From a checkpoint of a small segmentation model.
Training: muon at rate 0.016, 9000 steps, batches of 128, held-out accuracy 98%.
Data: trained on dashed paths with two dots that lie on the same path or on different ones, 147500 training examples.
Rows from block 11 of the encoder, named by matrix and row number. Rows with one number belong to one attention dimension. Each number is 128 + 24 x the weight over its row's rms, rounded and kept within 0 to 255. All counts start at 0. Numbers have three digits each. After the name is the row's rms in percent of the matrix's.
# v: attention query, key and value (stacked) (encoder.blocks.11.attn.qkv.weight, 720x256, the v third), inputs 104-155
# proj: attention output (encoder.blocks.11.attn.proj.weight, 256x240, transposed), outputs 104-155
v.111 081:156150124170128087106169119112106091147099115147116157140127131125124131136126131138160142118117118112148176161142142144159097153107127124082141130145142127
v.112 096:173131140111163185106160134135130112132138124136149164145133110116171136116114116113128129119138153113152138117120128129140118146118131108173142137155118099
v.113 086:122092090144146131140090124139138109111076122177117166148103122134124093107155164116185150126089148122155143108122099105141120152136108123121146123127133143
v.114 104:093149077117083130120141154112116151143142081108087107138110135142110098164169147116117052159105122120164134140106131125093134136137146134161120121129141097
v.115 097:124099093128133139090091073108140140158133123093088136124137171173112123134159167083154114130153128177147124166127089122094098133128125141111112135117122118
v.116 113:134137114131152106137095130112114071112102147162121121088144107142082093116144140131144098092163113114112143085130108140142148125167075167103148112153099146
v.117 085:130115135085148146101157118144129128159141092069129154149142120136154080143105119138108121137135123121119113129093122150135095109102176118151100156136102061
v.118 091:147118096147155124146109135084121080174128076189122107107136112138079124102163158147125117106128150122171145163123092129156137166130128123139155165122110136
v.119 084:134133155133129126143103148168115149111116107165155131132153126123106118092141137105129148110163123128112113125159187126136115088100101070098132123145145126
v.120 106:105123105101134109124133121141106127123173118171130139095142160110122128093105150140136135072143065123132141156135092106113158145076142132104136175111061155
v.121 105:148103101141107115169130151136143144138147174151099117083090126138142143119124115107159160108111116134122117104167134134078138154126122111090140136106161103
v.122 091:142145152087097107151116175130144153128132144118122120126137098124118144161100153152114113074133120145101136145116137153123146072137130123090126102127139136
v.123 098:118081109131133139128129103125145154107132133094140139130136177128108137149120175163093086156083143150130149141119116090144113168115122178137119112125072132
v.124 098:119130154163144144104142136137132130149140127153109098115124124141148142101123140128101162146134137139149135101140139133127126163135079098133146127109148124
v.125 105:087107094106120112113123107153079128127152094131103094144134094089140139112115094156077130120094128131099152159098099127112137115127153083105147146102121104
v.126 114:105127155133128114122123137098129132128105160136148111095176144128160140100154129115137130148169165182116108100144115174119168114120105143168143152087082142
v.127 104:182141091085129133165152145157139092108123120145141159100129114116169131104161124170118108122102147096095140100109166143142128148131121133114095159156113075
v.128 091:095132117130141152144095132098124149129169113113118123106126136113104119151124120117093136162105086129141129125121150120186128083120190139106124130141154144
v.129 101:103135119114146113107112123090131117150094116132123116108150096130078108160153163127099145151112138131131117130064128139171093100196144114132130100112148131
v.130 090:147137144097122120127158126151144102120113119177111156139122123149143130094129119106150086095116131113134135130107138105112098139141168104165144156129166130
v.131 096:128115135111157138171125142137134102104146126109102107127099100176157173109141137101072138142142147143143098151085110121126127170138117133129154135154107110
v.132 083:166114120116125124180140143134138099162078125160117152163105107141124114135118172142134146087115150103143142132088123159087108130138131102096097127108155121
v.133 103:115134092141136100078102132107144126167131091141113143113131144114101131143114117100148116132148100114160094144178076146125097144132125141146076144122098134
v.134 106:166165131104119129154170120104102154116087145123116089132145110109109178154139125132162124143131124142100111095114126101098124156155102131134069108090175117
v.135 095:184108125125151177146156181135113118143110115104131102110115075155111139136127154136129091090138119116141088075110110136104141105148098138136115138139129133
proj.111 080:116141126146123114120141096126125118135066160092129108134097138124142124103144104119129092136108146129129145108158126125154117140105115109116138105124114116
proj.112 104:126061136132161061115134125121148158104126139125129112142123117149103148135094130111125145068104139123163120112124108115148114126173115112070116091149141101
proj.113 089:164127135146123156146126138148154117146154126093156120097153189147142160144140135141140130112170117099101139159135120164110140069125102141100119124138158165
proj.114 103:130165168105152077111174143121100119104151149105077130121092083088115081138106145157136149166124128106092153159089121135122148167152158120148164167126151130
proj.115 091:120156161124194089111139140148121192114142114120097194137136100110113111136146131102117155136143164135105117144137108167141141158098116125160148120117140087
proj.116 107:115180137163137156112140106110118099137112156103153148124090088167132183143112124121135121121113125129082130121110115096050112124115100129107095131135137118
proj.117 089:169114107145119139118173131120126109148153108143092132142107116133134157118095159149111115165115136132164177122140149098092140111157124143100165138134159152
proj.118 091:146108107166139120110141150150127126154160115128155150121103128137110179152099121139141155122133123124092161097091095101121158104183119119077179147147119127
proj.119 087:135101168098105177155093136122144119098136133131132125124168159107159121130157119085115099135152127124136136146181148122126146103159148158110088119135132126
proj.120 113:095173113146146150115123122109107099135140128104157170115153122127089157111169143087127153160118142125090117129169105103118139109160136108127111148160134124
proj.121 108:108141140128113143129075150147088143138117132109167215132124143140158083123116130121127118140122109122102140126170102123156127131073132130126125119123146141
proj.122 095:107160116138128135142097119125123139145171118115129150133129093127167107095111129139117112110115150149131118122103146114122126127113161115182134144107103143
proj.123 110:147120113098170100148132093139119109172156093158098146111159174114105138092167165134116134163122126176128082103104112137099148079152133134173126146107122122
proj.124 114:137125128151144157112118161100159076136083094070152147126155177142103150132139132129133154144113142119137110129148105125131122124100127114082134121148143109
proj.125 107:151118137148135145079117143145135149127141187095109117130121114117125159154097114139128148092142088119118168117149152103130132111150114068104135137139187163
proj.126 115:135128115152156147111109128121142114146143135132095126129101071142102178136165123141109149128142112095112153118137137127149121073149073122162187096156146122
proj.127 094:108112111126126130117129112124174080115141130165113123160108144126190146086114132121118079133136110152139125087147117125113169100133149135135145117128163118
proj.128 093:109147142094138135152143135143124124090145149151090125121131111111116063160097104134133149106100136151110108182102110187121157141145162117186148147117122135
proj.129 089:133101113118147192121123132140145114105168138145136141130101119125133109123125112153101104076165119108158147119108114099116133118179082129158161137141114135
proj.130 091:112104146107156109151135128112153176110071103096155095141149126137166114116104129116123130159102166113145114137143119104113079167108120095077103139112063128
proj.131 114:162119106146092160151142158147117117139127123106132110134163166143079093174111123134116138137099098143165124121101113094070146097111189125099096166104145132
proj.132 087:159107081147108149120127147152116134147163112113169168141144150148168140121108105122116096107094140139144161104138130100152137136122139151151125130119124154
proj.133 100:125145156127148121126155126156128135119072145139095142124136062131082165139158151131150142163135094155103122110080112149136132156133108144178155105122122099
proj.134 110:133066159103092102152100119107126151096095146150133137149126151096144142142132151132132126139170136134134115158145149073153105150177151151118100111123089136
proj.135 100:135173100139090100108098152112078121129157105142136166140132106138127151142101133128138125128113123127095149080115122073104137130115170109131077162132116111